python train.py --arch="mlp_mixer" --train_examples=195000 --image_size=48 --num_classes=4 --moe="expert_choice" --shared_expert=false --label_smoothing=0.1 --momentum=0.95
Rows from expert 0 of block 7, named by matrix and row number. Rows with one number belong to one neuron. Each number is 500 + 25 x the weight over its row's rms, rounded and kept within 0 to 999. All counts start at 0. Numbers have three digits each. After the name is the row's rms in percent of the matrix's.
# up: expert up (model.blocks.7.mlp.up, 8x160x160), inputs 0-79
# down: expert down (model.blocks.7.mlp.down, 8x160x160, transposed), outputs 0-79
up.107 092:522520458464473466503485476481500515520497500506527489522519486482479453465486564503497499486520519499503515502525529513490450506515501496531524483559503508510542490466533484510483512504454526506515492477495540456482474470480454516527493507
up.108 091:490521522517528477521539513515447492518522504500476419505468468531477491472504496504482500460454483485550489535525492501489544512503542541505513514448541489532479493511490508486506519506541545511515455494469467521529532512463505471488562507
up.109 088:470496490499483539504502499499452497484512513542537467506520512485545456500514499491492530450502504502541519509499513497500526430489516530482503516493493524502481487511493499501495499466464491515508549530452513513492475447521502546524475483
up.110 087:467515496482477469554497528457503529490533527489490485519510512477496512546491475494467460519492489493518537546533463512477514447499492504489512536569476470518515488480526466496495514500488569527527524544508472499485463521511487543514486474
up.111 088:467492497515506472451550487487498505517556481528462530499516489483521474486477498534506505511533535459513488515533513519493484506516497486466535532529505511500480475546503472510487472494523511492493504525488526549475479510505491481530551473
up.112 096:516503520498509485462514481518514487509496520495531490471503530461534513499417524531518486509485511475480518521510504502460518518497510489489510497551456483509480505489488507484530473512485526512513544479487512547508508487534484497502507446
up.113 099:513488510548507493550517507497480500489521518512491510501522499528497502518469508502539495485538483517495448505484452516492533525544465483492460525552488504492460564510512453497491444521518509447522490482491483493520501491472470493507477522
up.114 102:514499549526507552482501503453498479477508474478502552485491490489482431505508461514501481522480495519493482496489520544526463494479466460527479506511508514474564475500536498508550446499504527471473517526517495487505513521486499526500513515
up.115 111:486518457506497519512509507480510450520490480525488497506515520484500468497490517521471509473515527497497523492482490542497539498500469491495524514500508531500516490516522421488507466517527471497455561492493489515498488520507483511475457480
up.116 109:513503512519506476492507511518471530520496512460524524463449489482461486485476492490496554536518523517569502502496546482496519423515475461495470526520498500506487518495481485473570531528529506483517485513493545473524512507515523521472491469
up.117 111:495523471527473512473460578498519525526497509501520477493470468533492516480539469436477492502506533517521530528481478503486521484505499512489518475507523474453460551505472497489521502491504467523546505522534490538497510521529502499503482456
up.118 092:506512513481474506506521499465511488507525546577490493473537500445452477484531565469489563488506468526494517507500498500514473516472509501507510534503477502524517443480497482529460495452541481527491491524470482516470511487495499479504515516
up.119 100:507481490487532516501475524540500484529502460504538503521546501512457478507505479512464469507484482482537522552488487539499507530481514506456503490478476465516499525471478463497469455511496510465494491545472490526513502484525525501511517527
up.120 103:490514479511510481513541448528519529471514473440486509519501469516465481506525476533501484474544505519468467494532496480512494537491498473483490437490482495561482495505490498528533540537551527459492523478554509471513499501513472509454507532
up.121 108:471470515482538505474478473511499550483468501497521495512519488538468511531498459484480486537490540487484528492494506488473516494514525493531481543501524517510487470483460490490506516498483523499511517478515457519512472511431488496495487462
up.122 108:518485516503484465473516517542491507521504530507436511471484465497515517505525519530515521484528529511501529489494492495438506513498474520496538480465489483525463477501465487544514509472509497531471488490443525568493488521498482515484501494
up.123 102:497504506492479508471501468472508513505496527517532551454490438575504561528542464452495493537534496482512478476528500500509523508484507524499533530522503486481490513478478493545513487489481502469519470473499534536550491497501525510521527454
up.124 091:476490500490507485483511507561508464546517487520496459540497464502500499501494511520436444491482472512508434497545489467477467476535469562559501461484477467498491480523503500493513520498497482474513507486493500516522496482511548535489549524
up.125 099:502460482525537517510467529519544522511516517409468436508518533500515478488489494475459516503492484481536503503526510505481513498478519503496497504506489526496485477498501495530535429494499516527517510538476491542530495515521485482520510526
up.126 091:499474499499515483495489500509502542469473506520496515526527505493547503482485493501472504490489484503532510528529489528512483480483446516524466513528502486505502472483522509545530526486471492495510516534497547524493518454522500485487498518
up.127 097:545508488539512517501531489539477473491481497494505475515487509492505488472555520500483457445488499500513503529475484546487528533517547520511553473474502477525506490504467471503480469497548520524505507479498497511489480509500495462494515512
up.128 093:525520491494463531467517493492505476513474509504481553525551502556489520526515498488465513475504526504481469529514534488540470483495510480470467467502497495496533508457515462499482497456478473519516487494565473519519515482437494524461496543
up.129 106:517518461508491519504524519509488490483494507490491510482519542525458519498519523482527498487462522463523487497453479523508506518491516472470509499460485532446481468518545521482460507464487526489496500512500408469543517498492495508515457514
up.130 100:528524514506465483463466505504527505519501467527500468484485520462520498465488503480518504495485494483547513517453480494488468486483538475485490478486555482484497509514516463480505506503491457465492519499508502424455503516554490523484483517
up.131 093:500463499480492512493496486532508493473504511529545521465509526474469494528513480515530508502489513507518517517512513536515481478452516531512490487499526494510505519499499500505533416520503512415500469495475491475505513475509504529464457513
up.132 105:513450528522468441495494481524475466506519502456537457515519491535538503481496474457529481540539515514502536522496466524527533505542506464539496506431534490473481509523528490500485519510519501515500489514512507499493539482538512482535504503
up.133 096:523546558521485520499477509512531512490516456470469503498504536490480484483476517464506540529528498515555505447464537538494510507543527475511490493473504516482492509480532509462448491537562494496485514523477502505455490514519520492470504495
up.134 099:491464493525518500540524496532487463484491518496486501506492464525519474463534479484502503506504531480492503469524493481498532494541475491485498513495516507532537521485500461521519504440501508480485480525563513520502521499509500484480519561
up.135 096:518511513477483508511478522477513522495501493486512471494528531513517544495486517468512515493516485518513511494511518493472540471480517525482473561481489527465506451455442511539472543523560501513518514514525504509519517496509530474472512456
up.136 101:503514528489498480523458492458486497458541480472513511508477543479478473481558507493507482551449506520548507501502499506529518435497508526498536524456474471497504522503490478536526477499544478536450480534476509509496545541442509513520482491
up.137 091:486510516556491452466516519500477483467477458510536491478509491467524539518485509534503515507504479458540540512486489508523499495506496522485523528488477513526467525535439499503490558521505497498489486474522525519517509501465556503473493481
up.138 089:532492480501473463530456531444473474486473484492503480506449512497513489513486511490486546410524468507524504516503486474496499494495515522485511534492521497551475480486527508514475512520499512489497565494477495491496517529523481482530501510
up.139 110:478522493518525556479524536474515535468480501507499553524549521465537482511482491542479562494509494455504519474472507487474452446540517488502496524500499495497527466493508486499514477488477521477538523486524494501511449501488498519506486491
up.140 101:520470452513501521528505544501520513485531486510524515542511491509477487507521477482484533480505479536493466519493510519510489552497542489486465505524517507505527493505522511476534488549501487454514509497511459479486472462554504500518466523
up.141 106:502521521532495508499542488499549523558465509491479500445556491481480434556485511439500465491483491518485489518542525485518505513528489479501532527430450528489501520493534466518467515488518524492486509475493489531437492539533480491499492513
up.142 103:476534512505478547487509513437496520533505457476512497531530448534505469477501464509525480508493549480481485512519508498519514529506475481483525493515531495453505458514477528513499498529468465484518510478531482576485498508513494460465462512
up.143 113:531474505513505498507440509493546508523502517516526512432485501504475488547505469480470504527499463489536469516506508505494500518522508526502547518516521455435504478535501519485483503500476513498533505496536519517498509521515548529479446542
up.144 100:555501482494492519538523498499523480525491474449507491494501524502506476498500514501519525451519554474483469511498507533512544457490501550558525429555491480518509484464497531467520506487475524450474473515495484526495501481502472477514481473
down.107 093:505494482465494515500506522485518501483510496511479505524499540482503496529489513495517481437503463508491522450532496483492561545447490546508520487482522471502541519486523495531479461538516493503479485508454459547500500512521522459510510503
down.108 088:541489453498481498506516520518468512479560465544482512522522511504536519497492462515507484517502528494456522497501442497521499491532511473496461479517471499490507469508513502534449521472487501488490514512490492494492534486525550519437483457
down.109 091:502492481509487490558403492532484466499465548505503513463537462482510534522490492528498512498524478520487475477508488485499482517496495463510509507509506518489502528514536529517519512503496540533478482439504531495510512463511471485510506461
down.110 076:508500478516492478488481512485512495511523506479512507504491503503506515477534481494549514495510504521482465492504509455507511532508504486545514526536438529525457543507518477488506530471514489496503446515496516530463503498489449497504476508
down.111 084:523542503493440462544486543484478489494474529449553465517483501483513469478499477504531513474459505571501457542507491533478507491496532490438501484497479506466497507535488501533515527488490533517509512488517493466545485497507515486460516490
down.112 099:548501537504489481474497505456494476444500496488484497504489517576467506503551524577478533508499524542530471481521486529513484510461505486489492523463529514516534520493497531478510490504517512514500469467497525515498492500497500507478448518
down.113 099:479504480503474477481513499500498463470513527522492512515508523485504539469517515482518487509479496499522504487502541518455474435535486507516522491499530499530518500488550499498505524566475486493518496534519491507493526526549480510463461485
down.114 107:493480481523510539479542525578505476502510516507495490501517469502504549503507489531539522517470509498470504510496519513477470476493499537489466526458488505495467508481486520516510518472501474494497500499525505510499450466497498535504460497
down.115 112:491506549492528504496463517511506523484502508471525518478512570525465505465495452513518530552472472468511479532494511470527501503513491471484482516509509460519510533502503548495545546524515535533490474477516498501481524493505457500512508516
down.116 116:503519513464500510505483546447500483448474477502476492500488478539490538495507478507496486473521484510462465503437501516572519531484527543491479487522525490502518533480513478495475468486492480527499496486489515531489465513473494481490475500
down.117 106:443484534502530493493516472507478485478506494466456489523526501546505513542458517518537518483526447478523532521483505508529514472484504508488492504514520511559550491481501518558491507466531474509515484484501505493510508495476535472511524527
down.118 112:507474515520491495487528464510488486468551489487459527519533530469494463462518535482493488516519466524465508511493479483470509495537530524569518505495500424516504502500491463539482530465498475506506496492500501538456467505530489489521542504
down.119 099:473498477498466465528504514482498514494480512505461530475516479467565523513488539472502516488512506462490541480504511498512459522487518526486488493516544528482501477497493493491512522513515537514545514481514507455487508460455478538493486492
down.120 101:524486521472487507519492519450501485496502528517483468487502470508542519484469518521484479502490498498507488494447495500467541504536490496507514557502586499454511546497514465425487441487499507529490500477466486476498496483525535447493497512
down.121 103:548513506515525545488545486504505453534494470457482550536449510502499498488531518471508538486535513491506476489479492488520474497493488505499518490494453462459532493467515488498459484501516510487495497524497515486489460487524541467463527535
down.122 111:501494499502522500520480469493513512540518474510531501547470532501496515493454470510502501472497473491533454475495509515475456526545526457492457487493505552521508526503547501502484494483501511518517547458543461486501502481509474488528495494
down.123 101:487526514508499502468537526532528506482523512505466505537508500519486504463474478482508514450475530545533502505475491509517508491440460523492527501501499503498470501464479492506521488484486500555470537487497556459480495516490470455530491486
down.124 079:526475497501504518495495451520444498492541525511489493511492528481527536538502523483480508523494504463492495472480483545532499508483520498504452472508518496488518527488519496498531517481467486547489513551476532444489486474524493510504472491
down.125 100:532502533495454477513539479526447535500480490554502498528497513509477481458520459530493558505511515472511510519482502470471481527497514486503507484460478506543480506514529532507502514505475483483474512494536514477496530451526494545512472503
down.126 096:503490490487495515481513494511455466518482480515519543491467522451493493490528495487509477441501478535518519513518522470532534494497515476430541532512503509534509513531522491488517480539460513488473536499514475530512476491531451513523476519
down.127 106:504497493479489504471540500505544462528512498530505512526546533514537500500497505510501481511523468492510517519507512516450512505457476515500498456526511491482521522519500514554498513473489488523500538480525550556429501484530491480510472509
down.128 093:508509481510478487502509488502473462545532502528512443481481526480466495487476517530501493534532472489529497458508504520464503514484466471528516534515512529524465487495496494483505486521515532487500540549528538520446480501491521520495536513
down.129 111:521522492506504496547451475497483497529496508476515518531486468466517510449509452530505512513506517490500509474501536487467460497535498521499526462532502518479516464504465464491525491506503525511477534499477456474540470523503548509486542501
down.130 103:423540554496487515537474541468473504522518494507493512504499536475509501505509546499505458528507478473437511528479491529516513521509487480515486500517488478496466472502478520487479494509567538528525535515515491530484514489467514508488492477
down.131 094:467496473460503496512513496497489501538481532513480508497486541502524436521528504498480524527509532524519517505537504496499493530479472505490512532460520489485534501520491455508560560497499491566511496489497537518482437506461460483497500504
down.132 100:483528513512509495505516515482561515517522499520488528470484482503546517503493489547489509486475470492484476499505556519487511510457482531439468528550493495516484499497539526485469488501500508479478556493476510458509487507528511468501464463
down.133 086:501498478514509489481456473467470502479512497497532490516502497501515487499544526507517456468480464495471514533508472494575480509490519511521518512481511454560452468495559522525544501503461470481451480479477459486517543518531522487504514491
down.134 092:503500489495506511495473489477520501485525492534492473483496502484508500501507529522477482492477570530516486471490475487483488539498495505466515461530531526495481520549528530439499458530493476542495499470499510468494462507503509566463485469
down.135 102:481469507541486486482554490549519483529485518503510526479507456548462483503522510490531506484506501510532500508512496471466510468479456494498511500497462458526482527541518479500515501502463513507464518500519541480474466494501537559501470472
down.136 101:531521476495539467492506488513506497503449523488493456463539504502480495557536485498459482499538490478473466509480506477531465502515476543496513504509507485481506468510488482473462495514493506488505511485478478524471451499474505528507539493
down.137 089:525536540482476514531466461484484485526534463481462507492495504502490510487546480519506506455541547513492500467475478543509518505508525477533504452484574501499484482473470486486507442475514481517511536485489494486449500542515474494487492485
down.138 090:515447468470503501481519509527480539468564503531533493488485487506497514555487461475465481561544495496470512482516471502501527511492515507522494488482513494528506488488493486512501512540498480498502459494492511534509466451491484555487470500
down.139 126:522490534476485456516545499532493505498509528487490473459540521488480541479493466495541478528473474507486497524513499498523475508485497480499510473526489526465519495509484526504504473486517487432510507482519492502502541467449525529566494483
down.140 100:518567535488442505491516496504489512516503507501524458491548518489525503465500517463527516486495537495545502472535504480498537457490459512484578450453485493477507497524478472478496516481459512499526480493496496487525485534468501512487511482
down.141 102:499514517503485479464507487490523456517502478499473511441498508488518492447454488557499499480531515511502533506544492492466513516515492500490544456479497515514510488528531557486513491505483448512513483496451493507501495441485500514508544503
down.142 103:507507513521532459501463458540518495527518540495492518453500497517497570461508519477518522479510476507526485511463523488488529474518524558480505509548468480500489527519521497473493499509532500519492490514480484434516496507519489522502519496
down.143 113:483506563513499512453516495504497517486517511516497501530495519492444535478555462473529516515496523492487529472520517494474500494484486519488503514510537550527506481459559531514486476484472524481434495501496473551540494503474497477529512514
down.144 102:488543471463488515498440492533481544545498487556513483470450543481489493497504521464465457562479507513458517430490476470471496474515565501456480511486511511506478492541490470496493521527525523533523486503529492485491478482508534538473506476